python train.py --norm="groupnorm" --attention=true --upsampling="nearest_conv" --init="kaiming_normal" --adamw_weight_decay_other_params=0.01
Rows from block 6, named by matrix and row number. Each number is 500 + 25 x the weight over its row's rms, rounded and kept within 0 to 999. All counts start at 0. Numbers have three digits each. After the name is the row's rms in percent of the matrix's.
# conv: 3x3 conv (model.enc.2.0.conv.weight, 256x256x3x3), inputs 99-109, a 3x3 kernel for each
conv.7 096:497501544496461498527512531504476494525488518476485521502489486513507510502495493552499494549519522483482512475481488488521525462478488437468455512522501517524506447487493454435498492508541532509485464493477525490468492461486504478492546520481478496499529528518465486478503508476517522522508507484
conv.8 104:472497523529500503490474487527504462479517487483503516509531511504493504504515516557551496477497501486474513521532505495501476530513504479497479514524486499491499511488495472530538542512556540488520507516489473501454476473458504499475470495503513531477525502482492533541545543499490488496527545557
conv.9 101:500490533493476506503504502486480438544509482458464544523494503515522503519509519481495509525499503518497503487512474459512492513558535490519488483512487493493477528511441533534506470504513486503511503492518490482451497503511468479510453481527497506504507519472507490483515447478496488484501522476
conv.10 104:518528504505487472526503487493507446476495531481459480514530511523485477522505476487477511523509490494519536492520567467497522478484488521510513441512518490491503529499480477499501477456477499499547490457426532530485532511489498500460512502506527537531521472477537511491553500449546507494509498544
conv.11 105:519494515546497471511523489409453520530498486503479469479502520526515526525492496508471453524498505512524501485514539478476488520513506508514507524526495507509547496534485531513471559483512542538472473541528519544529487478498480479531526522517448522553509498510541515481506484491486511476540503516
conv.12 098:508520527510505471539527496518551557476466524512483498525528507520517498495464456536453545502473503473491509479502501523479502498501498479479472517501441511504488515516493475511479539540474508470520482507477531526505478490517487502495494514486504461546474466501473445486503535541517510488536520517
conv.13 098:493519501489557519494537553518542494533540519484458461503489530501513522497497484505475462559509507514494483511495460582542484522540493502467501478468488560541470481502491509511500520514490519492525496472495531538467527491494473484475521533484521494518537478481533489503528496511479484496465475498
conv.14 103:481500489497526504471484476523495510444507529507505466554519485489499493493506493521502473479503516475483484455504503505509501518514508519493479505503490545541513510547487451503498511521469488515502497480499494512525521519499463500497527540523533496458487489515460484513497470479474501507462482470
conv.15 104:511478451503496462490475465524499457511472466539501481515466533514515531511543497502474468532479479503495509489521533526519514507507504537524510500473514528505514478485473514515482498528520472458501499487464530537548480481510556513483527516481469464529508478497478518511497467490500505529538537504
conv.16 098:540477518496465496490491501466497488490521491453486473536510494515491486466481501495477501550494541466454504523514463521505505478495527558506460499487469548539530482472513534493500507481495549540491509483467500464497486483490490482488477465467515530511487498530473494510515495506513505512503530468
conv.17 110:464486497525540542493501452496516507480518524489464503463457490550506501504501498454530539517524501527525480491489496545494512519522515516524482515529512510512502467506448550518526501512514485467531500471519484512505490483472494471520538544493536479530514490501518526516538513509470501493504517548
conv.18 102:501558562487491510492505512496479502506512480516498483501532488485499514492477479495498492470518554477502508454458465539528522502495509524494495483491501459500521500511503517497511520444482473485475535500489552482519492495457485484466538486493493522497500522514456482474523512504486456504494523538
conv.19 094:474501476479460462492467459429494469450510483547520488483478538532516519500510497521497512477528499541490497486536488451514498524536500532490446473478464560579535440489520504534526519500447508486534521528506491566522517479505507495490500546519499528525501520477516522517515546526507531519492485495
conv.20 110:505473441487471512546506508552527472501491492503470509507465489510497500501509518511505487520524504477497486506506522477503552479495537545508525504499521499506519463482494497501494471493479461482477534494469492498498495483484542515513492513523487493523491483503487484484505475465469495511494508487
conv.21 109:471484485480439481499506523516472471495519500525502524483482527509508486456489483476466522481505534468474473479525505498508478476504474501520548511517539532516505473503502489520531512503511470472499517469487523529479521522450481503471488508529503524515470500490469486501506506512544522498448442507
conv.22 099:515494508496501500522505494560510439524522489490470503542565513498530501468505491554510531517462492490493495512510501492499455473479503524527510531499502523532518540501471501539522502519477468492494494511505490553516473487497492479515456510513539506503470455515499505519527481470490483470494465457
conv.23 108:547473465492533547518514506482460502554475462531498552494478492508494526496510535511482513531480480490508468506493497473470502494490493512519478489492459533547529479464466499489483488486490498462475515516506529496466434478498531502496492498454525503519491518520515514474481483532516509480501482507
conv.24 108:531513507528506491495518500469482499498490530588520499513486522520502524483490491520528494518515499513478445474514526474534533554507490477479459502491496506507517502468480483490528511538509512518495513528502438518545530504486527494541526558543500467456511527479480491509509489519506487524478452481
conv.25 103:489527494498516497457462498514504501501485515540538514539485470543520523482519492529482492497465468524516540533493449516559567530530490500509465549557507480517539537529506489528515553533505468539537495514486483446494450475466474506466466519517518481510508546511492525500534537491484476481476487517
conv.26 104:505519492478508480504493482519486482557502488499478442510505521522505494545501508490517505469508506497533493502511477517531509469474457476455478507522548520514493547497478568519509488497461496509521470498560468521541527517535513491493521513496549480524493484494491502473527513546518508496497497477
conv.27 103:535526558510493484531498474472480503471483498480501497531499509483489503492502513436466452488504463509500476508469484509487503534538530461471483441471470474482453554518539542503498467477474514533463461505485471514474498499483489495525494492499501517523509541504518554496523483521546513493564508514
conv.28 107:521535503485531476487517510468473519521490469535507485497506507504478523526507524483480534518502557499494510525527489465480497504514499517476531483509509477510512512534521484539487508537499484528519475517494512520515479485467489529502542494517449486527491485518483512534540501514499492549529510516
conv.29 092:522480489505478496496482498493502506460500531510496510515533535494496480500522521532534533533510493555529503512547524468471498492471489485515501480488504471495514484497531527506520448466509532509480555508469514497462511527479501508458457449465559531541482483501498489526484531541508521484550557532
conv.30 099:469506536466475523468510517486536492492521502483487464502504530471504507506507530477518482502532481512497485501541523509504508481486520521506492533480482525527524463526535508511498499518533481499528556495503575497484504540543497508500563544517509527496484484467515491508540519519520489505502512548
conv.31 101:515553512487501533470468490425459476498519534459420464480498499482464479504480505478461495508498489465503542475492500516508505513455488471471501473504501510547503499472484517473505501478468523485476527492497514520518547502482515511522481468527511500482513490482502497499535504495507516523485471458
conv.32 101:520512495511527539497519525502493515596520461489486504481493501508505490518505495514521537520522493523512502507485463528503486494531546518495539478480487520516486478448473556512460498492492433510488461503547545522512438492526457509494524480451504466485480488504514508505506484482462447495485484486
conv.33 101:537511479488475487545523506473482453506472483455461489494524484512520500545509477483475469534493487500456474490508507498516500474488478501503501505535551509487495508517479489460478480486483514533532522517543560513512484504488453485482488495504446482507500517516507501493511508483524501478497504513
conv.34 071:494513496507513500503491524487505506474531536485466483508501518511501506515525545519505490502523533491503467532533549504490492494479473531522463496506491466467510493529553512502491506515522496534517469524550481498505501483509500472478516452502508511518502525481531516463479509532503508509568563545
conv.35 075:474504484456519516506508494492504516486481471517537499514506488533519480539518541493484499516525515469532545480511517506496464475486466507472497477463519538497485481525472522495465531534498469494487503477487481519548481521480421463459516546524542496522518511513497469502521488521578548557547532545
conv.36 108:508562524518465474524511533491529539464479509518523468511527518463484522502492542499494533530501512495469510480512524515522504500488501514490474511507504477485520447534532475529507470499515498495493530522482487497512482482493514458481519511486534497559489482528459487541497512531450473470467501501
conv.37 106:541494494567544525489455469548510474515528472496495485510503501535498478474485468527499490533515511507484509475484500487539518462467507463505531511509483505509490534497483517490503513506503486454503489516508504505480409464511493547562497499501510494535484479504475479449518503489544468487476491451
conv.38 101:489498521518515518533510516494520507545529503521526508504490483499507515474502533503519513516516480488487493551523499493507488475498508541554528550551498530516506504500521522477501504495522500455477452474457487503525505505473475476472495476524511524510508469457494480517465475512498513524498492498
conv.39 098:478514512505518492500484483477477494515512534538515527485485470512484492482469459490490458489500509530524550530532526465493522482465472452493493497493502462505521455505539456534503497518473516523535558557506548508493502496508514494481481498533477524527529510501500514454531519529541534515473519505
conv.40 094:507547503521543508534513515490475490426490508459511552556513495500499481550525543507496527478463463524525512494470529490509500458493498490500526562519528507476446494497501486470493464462499510525519526476491491486453540521504523524482484489482508483491468480483523506502557521497502500505506494515
conv.41 096:478523508514514472511512518452487473501503465489523492510490488509525540513533508520484462495490447509516461457494463472494507505493504488503489533489508518515512492503522510510509510483494513501482472502508564478472542503440481462454471490479549469507502478480463476489485500518466464482450473549
conv.42 094:484529506462493517509532506505482523501488521444482534439494550500507517487501536526513513504489505512494509443460544506523503470504519514524532453496489519530553492468488436497500472515504499508508463523494543509481486477542524480466504520549506490506549482474533498513469514533451523518487543500
conv.43 104:547540525485518518479514492498539487496462439547466487483514543466507514495515504476523507500524470499529489494497496531472503509495483524458506485482485561476479513504499478456497496479496506479481531502514498540513493510512484494527525521496501453472497501531474494506474510510477493489462510518
conv.44 100:448491503501539517515520487488511512487489535480472500531517508485519517517447463521532457518539496468474491518512509508497520507469508510493538508537517512523492530519485508498487527492492484489487480475508540507481481462476479498494490499469500468457504524532538462498459501510539505514500507523
conv.45 100:494489530535509466460485519552537507519460526543532459451511454492497498497483500530512479471491508477490501510483511439490533521518518481489498492492493508513539504520499483464492479484540536496448526548538517483512476498483531496446502513478494530532493508486505531482518506452483478477507483498
conv.46 096:510526495485544557501510496488480489496503492475520511490516507461470469505500478492478442536477451547514514490486556437455490528510485503530504501522535454505534488498479475477508459468466528540474515508523494535539536519535493484498529543513465435482490445435546514481476487486502491473528532539
conv.47 102:488508522520504495481491481546517494505495475491488450509516486485491488552504507530512476519512486502522480523540527485470479519512492468477490482494553509493497517523503462478458504529512468521487545540517492460513440492492483497504485488446518528508473490511550529526502487501496505525521506455
conv.48 095:458503503505526483465515500540522537547493483469498498497504498539521534480481500506545500490530524486502508434463524470489516490494487511477494524494510545502503509466519523485448445483491508515482499472485490500498572506469531498513524477490501537504489480447511528504495502513452487508507514478
conv.49 095:471467465496513487511506492492449516517518519499478499471486496483496481488526517432452481504509475503529448472485543536506486507516510520507479504498519500472475488460474543554536470475512490520494479489499525508511492479465478508493502503446484505469499525525523530494468485539507518471491498525
conv.50 103:455452437477475478463483443514512503519489478512478511530521526508497488478511514489494517503474456505515536501501513480467458482495542469470462535520539497542534505493493542514519497467489478539561495445432468543541509527514478486506508508511479517518453449488482500499500523525500490486493526543
conv.51 101:556535513526492494527498531531499527506509465504495471479494501455511506472484506473484441500536501517529472474482468511489504484454514432499558545554526505502434484525511520526452542451459454451481507549544509494458505499530480488465504478473491504493490509474479480495525490486478493491484479538
conv.52 096:498503509533518490506492471518519465476491491456494457527522535487491477486525528510506533487500504529527485501530485458506490519502462505495475500505465481540501492511501463478470506511492474491544518500505515501544460487529496501497465475498481484542498508501515491489484490472488515514540507499
conv.53 101:519509508500478504480475504482508517499534529500555522510498505499492508483478522487472479527514509504523520572505491564536520535523464516490501512508501518495458483497533516504529559550532568507447494496474476450451472499522480484497509522510514536549506487494511491517519536533486462508479489501
conv.54 104:455495493505517525519510496499498511486450455489469493510531518503484507521498525513511503492520490502484475515516537501512505493492515517482493547526517496470490500496512481525505447466472550546535475519491530506478536506503505493491508488491500531499448505517453493525519516507457459492528526550
conv.55 102:554547524491523525456460471482492458526466478502476523508483495525485523503474486492509478486494486504491513483515490481514482472501511497498481522525492531485446482481508480487471514463482456469502521515466521522487527463469495524553526479491488503498480490483484510475490473495452455486502495496
conv.56 097:493473465516511501506541504512551540523476492466480494451488470479490500476498503503485489485512483500501488478484508512497518445487510482519504526525513508501505479484518483487515438476505469478487477494479552513494469538506465499486493476492494465457493476488499476493479492488458522508429495465
conv.57 101:526508534495516556486478478470450497543493537468469491470523527476522507510528498534470483529518506494480498486490531506518525445469485462512524505507482527512504474487539487482522527484518449494551462523541497504515482524535492498474505486486493521499537509521522492489540501530496492518518487498
conv.58 108:528529497571517504541527508477556510448459510498492459533506523496485524500497518499511496483504503534473486503525517484514523486500488471481484519503506481493535482487501502490500429555489476458478545518515511493520535536502516510524482518523519507483490517515496516498493470483472491519510542522
conv.59 119:512521514462484491475488513578546482527521527449490515527513448487492497465509508493471489497486490499498506509509498474500501518523489500502477538489470531498489537547511499481511464480502439475543489501494488486504496543518517496459507506516526501490511484473529505514543510463493474493480486526
conv.60 102:481510486523502459486488482518479517496517466472475483536538507495478506504459500534529551447490487461478484490495500500511521488495517545490463483538478508520499469497506492506508452480488465503509480485484508518510478480500494518520495473486521515478506508508483467495493517513501485482490488506
conv.61 089:469502534513503513464460495527497538493510506514520459489499529481477512505513542525567518469505535518530497515474497499491536521460479483477510498520531532510494496480519454465477492515507475495455546503512491491554517499534487461474491514546510509480482479471510522578498513525520525513519537545
conv.62 112:488483487477471496468499495507551496531504470534450502478548539487504478522509494517507523514509519503526487535496473465469498519472493497522507498503515500476479525497460571525507491475446461486550526511473511548483474482459467504539493486537469472459522486460535509512483470497492484527486488521
conv.63 109:473495502535544531447474460501511490539533501511501532496502510456485494519485486532552564502531525527515470512511521496540516483487506494479469554528512482479487477490470533545494529525499518499511482484485498490464500525518509491498496501506510516543476487488506496485483507507499478502512459472
conv.64 097:496556522496487454442498479472473448452474524509508450475474497499508497499539541456462506472494477535507483537504515462519495446526540487465481540521521500489487501498513505513517549548518461511484540530510528530511473513500513512493467503470549518492469479512503498515541520562494484507483486487
conv.65 104:508481489510466475518488503517513533440456508482474502527536504489512512501487470503508490483522513526525513491488512513533529492469437455488519487535534454503464508537548474471477458478457474499477483514503489506510522538483509502466546529490521511478504500468528484457496491490490499510511508504
conv.66 094:514484451534508462510488489509477493512516487523498459493530507475532518513517495514520489516472474514505484549525495507526483500538545518516468512513507492512502518525507496521518495505505485524522497503520498508546509528521484487504503510501420501560464507525530526502502528517497495501539473494
conv.67 096:541527529520502477470488447469485522484509502477460521494514482502473490506484502487572510441528502500532520458495495533511514508460475501505526482498465461471453448500507536518498519474460509518491503505542532513471557519477514518495497470469508516496509486519507504554510519513490487491499512519
conv.68 103:491480478491489482475472499397468525509534501522536461493485507541497502561465457484514494485484502494484492462453505530511493524529502533488506506517498457466465472501505559490465519512486475522491518495491522508488459509527514469490506498484497534528473480470511523503520551516510514467513523504
conv.69 091:484537518483554554485487500528533468504479489494509526529525488542539513509500475507498472527499479525504508479481485531531504528518525508507534546515455506520485508498489520537527509543500518517520525538500518499458497510529476497499465459468492463511456505535459506482532490504471487518519490478
conv.70 104:511508539501515514525554562500525497550486443514462422472482503509506488475496470488503490532495485534497487530480477558511489511516482491511527474482521476480479482503537504516525518500495510454500453485497490532556470492481477517520460509533532522500529504486470504529498523536458517524440472484
conv.71 097:481481498464475496490516536490483446517520490452463463485522503486479479530522528553471511479453495487473467505485484494491530513482498486492513497506512491501494479514481486519506464510497426554563499513504524534536513543488510511498498521476559530517499475500493527516533503521464499521488489497
conv.72 098:504504529498470522477471475520445484541481470522469480521508498505493488507510503540526483495490511526439471490495470509519526464456506513501467519528511483542540491497520561504471499485470542523542485525513501545498512514515462487499474507508504522526494522532443484498482505508527513464513526464
conv.73 097:533504473488489503569520518528486509486484498495469461494472479507500473551534510517492503519508477475519474531465431548486471529494485496486513481494505473473495501507499522505468515534489510504508527501468480541496512504493504482477452492497522497512509470466554539546471492489460505501496530505
conv.74 094:513506521465480493534527493477506505504497507483516556504503538532511486466487494493506512479482477474486496474486495480497514494466475516536559477473496490484467483463479489492517474494516525515470497524527525503500488502513519519510539493448490525511500488480457463509497510524481486482475506512
conv.75 095:476487501496471486468478513477494505483490533498494517515498494514493504501499510502470440493489511497518525479498461479534525525497459515508445514536522475507539478509509468477495499482472514503522494481461511523538524505522520496440506510507469489472485508508490477475492505502504454486504498508
conv.76 094:461443461498493490541487502473494539507525507490501509475528497498487482509498507479475489489504505503526506525499496496503511515516475438501550483499486484499489476486518510507503482508520510498479529513458497471430475512480516513494509485449507516472507483495497483443538536517508505508509504471
conv.77 099:520510504532529498518493479515499505490456539518495535495498450520520514518506500473473502533510499497499459502496486525512525523496514532510458524508464517493466466499483538498516489448456476541525516517495458514485515520499471521510446507475501490500461475510489527548506525473465488463491495497
conv.78 110:492482530517503470513525490471494556461504524517483473490504495474470488490500509477502490495511499524511486509471505525484504532515475503538543477500486478484503475482519453517524515527513470490457502547515516524500545504481510508466493476496476436435478482481456503532474520519460474475447465495
conv.79 104:500520477517493469469488461512510518503481472481498558573497493540499501479473497552476489512494472506500520529518480494494458461474485523505468501488498497496497562502490509469445522491493519512499484511510504511496557473471528498516531506510470466456486475495467481473519524496453498549469473488
conv.80 095:522503519484461492532510534518523515504541494497523503493517521524494514485505501502533515479507545497496516470475470532530507483535472442457480524516543486487502507545495504520483501499505488485475470460495467486537521496517506512527484499506496501473499459506470470489510520544459478494474493524
conv.81 103:530544519520525516512469454514508502536523530450463431527497484506505506450489508483476483498477472540496479514508489504491472485480469467477483490477482508524539507501489520508514513464466479515496546527494489483520517519483496484485488510540525533525484483515461463509509531544502499514504515533
conv.82 100:464484524497484505505489526461493510478552460537558499512504480527503498511481486486461453501514498517542518493568499476484465495488491533506502498501533527507542536495520503499494509495513469470505531490556517517515522513495491527497451446501542532501510498490484478501553523513531478497485458491
conv.83 088:501466486508529542521503529517500469530514482517499476486516521484489509461459469478494471513518443516556504457504514501483513487470486528509492493492488463456448500544507526534533509480577467535559477501493491494502511537500483520448457506455498490507520514566516494485504510518507488490491455493
conv.84 094:491470513488485493495495483532485501535498518509444441532495465519498476495505458506503509520517521465512516485457569524479484523473513454467473428475509468504503520445481520494489532502488484516459452516519471501530485531482482523477493550490526537483532538498501511488527469499508485527509530540
conv.85 098:479477490465465462464471470438535536477543508521495448481535569486520538508472497521476443497479511540511529437499551504530539504502518518481462524489475484472520496527532512532489492483466533551551518452419491451491527536504524506471485462466502519512526499493473472518522546488534515478497468475
conv.86 106:474499468472491504449469492522492471531523480537509467494481509476466486507484513485510497457516490470517508496511473482511493517503483495522490462509513509519529510507501530509501496488454484506536462467534494506545521538522492520578462471546487487497481516547461499537471454499492456446489477468
conv.87 097:505514547450465500481485511448443521510465469527487468496537530504511498481519507545498508482468449454493476495502519500502540440454516501500474531503484499498475509470487514509470460448430496522525447518525466508506473501504512520519521506497505509491512527486500522512461480520502513469448475492
conv.88 094:487500506496497526514522549459480501489473498476482494449493510432489488456520527453488532509513524515479499540547537473521540446488546472491452496516483507543487493475481533491513523482537494478460502494442514520485503508553484456451516476491494501527489500534507494485529488499507471502495517483
conv.89 097:555452469509523507485506533461497458442517521512544523539503533506466506547494489502510498496484484458486441475461484497531519482505497507519501496523524580513506512511502499518534504493512531473469489510507524508498546504504508473493517458470492465482510513503490482452516501532520518520490476456
conv.90 093:474498483503487523488533508439519517463512541477491504564519490507528508499490501468485493512510438520517500530501476534520498522517529540522449558523502531530546481501510495485523482491512478509527504456469521476475516490518525482493540489493502499468499514503498499503499528510499507537488465494
conv.91 091:448493525501492517473488499490566501442494483473460464462467494545542538513487513479482502510511482512544515506515535519513524489496513537496487489489480492481469493517501510524492482528478523504506542497503519524493486485464518494499510502496513505514474502505486478491497518514489493506543497521
conv.92 089:467477497524541510437494487482436503524451501541487505515499476506522457513488470525514472466511510533514524487492540452466517506459478492518511471498507458487492465502532511502502517529553493509493519534531428511513524478447568520513547542531456482496472498509529510515486502535510523450477532497
conv.93 103:490489493514505495489501477508505531439473524442511536473487502480491513502502493523527502499489483498507498483444464509482507518505503493506519465488496494493507501504510518503495502493498528511508523477473511498492528540543545513471491504475493482463505494437521498452511517536491508505491487498
conv.94 090:479503504480498520514510491504511479493505520508510546510512523480485499514513498501509513500494529477474506489520540492526539482526536480524485450488472495510518546503511528502540496505485524482478521503486562533489500514488518544504519475452495540527509507482481494488508511497474497571464483490
conv.95 097:493521475523512503510483471500455485476436471491512515520537513467516490550531514522470468488494475487486459532500443425461481439512567462466512471487491485537497479481482465493500486483516496452512494498531517513502503536513475513527491532502510502484467512507523541526497508560489529529535506498
conv.96 099:534547511491500493483467477484489495505521508496519499515496508491493526516513529491479501540513508504483468506467474532510516509467512520520493513516518536474518486537551529481527464471507511521498543476487490480455539512487505477455560559524507512533525472510525451468512528521524496515510526528
conv.97 093:504531529487494461461493521490525536459504518465513501449487510494536555498499477538560506490549480471500466515488504511506515494527475516514478483492517507536496481507474469511512446497498513486490522499499515532518508501522512502476474501523503498499509528483488504469476457506522509472527512495
conv.98 093:462493491477477503497518523518471475515506514493462487492500512500473481512491472437443524493521518487476458461522516501531544498474499474488474458485534454459497520502480509481481490481507477531538484517495518506502470487540519518500496564518489509531503485519536529512503524525521527503539515489
conv.99 095:523530523527529509514525521477495508523480523476457518529508518537487492518500501468508466509501520533514496501487468517496522473503505509474508482549565481452518505465488493465521502492493513531546484521505531473444470518471482469521513479514502502529506468464524480476512482464487516514544588514
conv.100 109:504474520523484503536488511509510515549524504522486483479505502477479458535517481478497521507430466522474483475467518510498506491510504509534514494543524521496478494497508544551485507487483483539491508523507489494495475507533517510499526504499495515486472483490528499487513489484525518514535514507
conv.101 108:499497506470498513522519519565541523487516562483465481475465475497493509512491513449455461492480495498506509493463470498484483479483523517505510504481465503495494492490501513491509499489460457472474521542527527524474495522523517512530501497500517534541478454452486492478461481463517493506476473480
conv.102 096:486507487499494459510530550458458453499498535494467491476498536556507506563521509500547490467529509492470480501471513512521506474521532499517515467483469493521479465477492474526526510483499536496487517508478508512512500504538523482508521505490456502558461481479523521494516499489512501503534501478
conv.103 106:470522530519538516493521492517497514535517506502498519486481497493496478500515499483557498489534496487538499526503496550511520504464494504508506522503488519501520530488453540497469510500468467516511474541514492543460511502509504483511507477494461494517488497517464499514463505484487475472514508472
conv.104 104:452556482463501483530514491502521481527479489484479516487475456468480528483485510547445518495467535510480527502497500508481524483466497477485477488519503496484470478556492541513512487512527490479504496500479478513474481549506520542512492465483514463484525473493492489517479503536517487519528487477
conv.105 106:469453488487497512489512512497490467517511493448508473544503476540499458494526503458457519469479497518536548493507549474478488523463456456483513486454469532501488512521516508524501485495482451489524488491484563493527500486479522502498500509510487524521498499510479479486518495450524480430505496497
conv.106 104:511512515551530503506488479496498509470467531513464504486503518499531528539507494508476491507459494485476530517477529493503520501486491506465523531512525467473495474500492536518525487481489463485466496518497459445477503502507488499506441513527468496494458474492489484473462478478473506524513512523
conv.107 085:492441512510484500476470502512477455478479486491546493505477502537490525553521543493477485508487499508521464496492479506485519531512487472491509514528511437466452456468488482478489501503512474475499520488479468472523506501503544506535498489497499539516501528545494482508499478464484504518541536476
conv.108 097:503497557499528546496502519500525540537475469518532500515484517489487501508509525503497499519489505513514524546509500518502514497519503512537467477511516513519475481487456516497458475466477472476505481462466475450476501530510496508512490487533525522448473510516523492519531492456496521534524535531
conv.109 100:561513474523513484484520497465464498493528537510474469496533514475524514494484496462466484499490509461468480521541526518546513495468481535520532509501505517495528540539549514510506514494468473464464510499480500491506524541529494495499501505514517542562505485465516451455500547507491474463490491541
conv.110 100:556471483474482485464493492579536472550524511504510522463518491504488440523500477490545503495522527474483454504471444492502477477508453458489520552479486479470508553499488538474506448447490501495493497491446470492458523468489529524512506515531505542522478526505488482468508485474508494482489525527
conv.111 097:494476466472484506465479527536580552481562520499520516502501511534526517510474479507520478522516494479509505468493494461489500455506510505494503481515493514480488493538496475498506464498529504488518450442516481500485476481536514529520504473493518533536506525475495477438496523510521504464480480501
conv.112 110:516514498502508471491485484523497474489524509522522500525519503466507521506500516501495495514499480521547527502514497529538520478481457526529526523507525462490485473485462535525508500495519475523524542481508494529489479492498524498488497499534481531520429460506532514484486505473479487470548539501
conv.113 105:450507496474498470510505483440538524460479524488513522496491502506488499500482505464476515483510502468528500521508510460495473519492496502521482505496515488500486520509516426455490508507500495443510544514485533447447535498464471456442519521510510490502505489526494496489478487488493510506488474512
conv.114 095:532514509527512494526465479544483488512494495521460484522500496485521520492513526512480530507493536511509539496483481489515527459488493484476478503518525557511482482491476475502488525488515503541453518541487571550474484494508520510515492515509526464539487479500480469488501488477522501520533506551
conv.115 100:502476496461488516507470508517500470518474500530522498513512511504503497510503494468473514469505501485498522478455534478495489511510500493518490480482518467484472504483547489506530512510488502509499472537483455486485476497473515471462549473465484533514488534499470483455505511506491534476493500503
conv.116 095:540488500478469486491491483448483513446465453465521473460488486471485503487514515475497418499512493507515493473471514494489514458529509485460505549494507551533538511486510540466477479494474538511446518500467428467551517534493473500509451462495472519520511488516503484498518510528506458525496443512
conv.117 100:459500489500489468474524561488518514504534494463492500536504532517498528491497496495492481498499515536510511498508534524493509503526570441480476495472492513548523487541525516519519521482489532521503515453495540493492520524491526508514490462470492490545513505503459481488491537523501522506480515534
conv.118 097:488500547471519503488493473463471489509468485491509480486520562487503504509501473455484501460496504485509544516457474466483500527504483542481503507493532506509548505537513478543510505485508528533518487491533499469498485483528471474485497489457514513515513485463498508475506512507444489518507507518
conv.119 104:472440456488501517470470473527509493506514488497507495505515525474495477447499487456535532445498511492544489475509499470505526494453485513510506503492495500521494454474492485545488495514489484475495466478500507505491479491496489528486475502467520494457462479510457510481524495452488509524452516499
conv.120 101:465482479481480501492484441480523463512531477484474454502454456520524519494505526529457480485520514439492497488473464553510515526510497494496502503467508471506480496529498534461473515473495522504477502485522491493537504504485488459496482470510548471442518527499501535512482493539520460505488476494
conv.121 094:513507513484456467533539516518509502538498512489490481538510527508499505518543519519522520446497495457471505463491498521532487512494503478523522498483475450508473492461488515503512469516570460542522425493464446479503456472507485461463501487508495512510456476487480516530542536472463491484526531487
conv.122 090:478528520497522501460480494538499462474494485499534529483529495489517549522501513524483505451498523484495510540572529487513491502460443484499478565528484525477474509495495507509491479451509518442514548501482518484466472464442508512535466495513499545502483478497480505518497509501480472539523492517
conv.123 101:467497494482517550537511487504464457522494494474528518449474503504493527481479507498528484511494476503479476485512505493500475477520529554513526540518521521516542507500440480504491533524538521548517508505532501501499489497501507472516533509481447511488464472442476483456453508505461519487475492521
conv.124 106:499512513506511495475501494584495485575513480577486511529518470526516478492485461512489485484487523492478511486528524512496487509535534493523539510495525477499535495498470519518513544528509455489505466505537488500504521534525468491495480512510567512472548519465475466469554519484533503470538522508
conv.125 104:512508510504516503521504501478540590511499566558489538467495490461519502459526511521514496539507468552553482507522500485479478507520521469480509501479500518515521470537527469507493486497495494464509446498463452494464542488487515503475472491500493517487471498482478516473480474482498487491500469509
conv.126 104:505491493486454467535544515540494481479518513537507536475528491475504510493465506509465487521495530524500543508506524491493517525499521498500480477508509503519480549518470473526554469497510516550490538495510438531520493500471481484485526506472515547511471487489500468514519473477521523504535514514
conv.127 100:505506510492465481459472483461472415475499456499514503539473494480475500506509500498512502502475492470502500507484503499512499553539535477459504453451496486489509498465506495486474475512489443505501442458509468480491526517534507490501499505551540496508524514515524497481489505486501507517431504538
conv.128 102:464495492521545505504530506516481519474438455481510549520497517505518498515520492533545529465476499491488483473499500478486509515506528521514499502511518489468486470497511493525517499490480437494427500533511535483435485487509540536507511501503528516559525539554497493508558516502482486499480492527
conv.129 102:462486545528507521533518537533533486500554550483524499490511506484474472544521529507507522469504473497543506511470477513515497535497504514502515496491542518497501476473489502497494524469464512518508545493489518457509472498545498456499529533499425463502511502481470479444486511489503494513542527520
conv.130 099:487472484492487533481478473495444503505465554502485557494538531502487494491468500467472467520524512480497488443479508479508560508505546494520512484512512488459501493506527498479477538511544514527470499493462466476466480506501530506502513521542441503478464474507487508505522544525504502502537491508
conv.131 100:527506531508511504454489490549433517527473538509517527498491492494493497485465458474547551488499536555510503533471485506508551494504491494483506500479539500482490493458488470474537456492545478535460507470480504468498534513480499517496514504464477480499515487522507486497493522539493505500481519495
conv.132 096:496482525460465531415471502477522501478479517542479536497482515526520523503512496468488533484516556514509543494495483514485482528510539511480484523485493544507516519497501476463501496475483521495536543509491508520478451461481535491516504482492477507487517508474459457491466500540506559532461515470
conv.133 093:456485492490508519472484493528468452524489519473469455482476479504514525511511530496512492507523482459472480483456516475525520492516508453482531490520512491503511528484495487503549478505501477472491492507480501543502542510506526550531510508479465483486533518512515490520505501459491477501533497485
conv.134 091:493548507447474504492523544501524523518526478469491506475499465521510498569512512477445456478508498497490472468462469478465485489494514510480466545501464505514496509546486499504481482455494470498501511495495558522529541515514498479513486482501524473493513493484501514489433488447492502473482538531
conv.135 104:488475532526530524534514502509487529511476497510491489473510478498481498488502536517499533531538481484489487529523522487458496524502522533525541503483481499514494524499504506473497501520511484513513478499529461505533534502451498503491445511501467473493502518522486484496531509548500488516480481519
conv.136 104:480491526487488508490494540477482530489471514502474490533474476486478460482502475476480526526505535567534515510486488508495522487506503514470504493495526487512525538517546543495518500503501530513533498486479454485514504506500505507500476501459554514463530558501501529452546473523477484537514496515
conv.137 090:458474476503518506472432407492459460528481401527513459503505525512525518491497526566489526536506483488520546454501503475482462487465489522516507478477487495493500496446479518505467506531508529514529467509518488481490524475505514527527552474487501523509470518525472452465491500539503515504499498477
conv.138 098:557516530512456499522483506484486501531539516509497503528511496506508535488469477536488538567526535495477464499503536501499525496524514546553497485487482492493437451466502480492488476538507559524505487460488487518534436503484494500491529533509460502533500479526504504500501463487515495509513490461
conv.139 104:451444478526504465527506509478502506437498504489491473517493518501484485478492518474527492481470438490507526496519505481499513489514501471511516511543517462507485440530505458489506511507490512487463529492502465490479479512495499545532524543524461508485492505506526489492459506491540508465483489512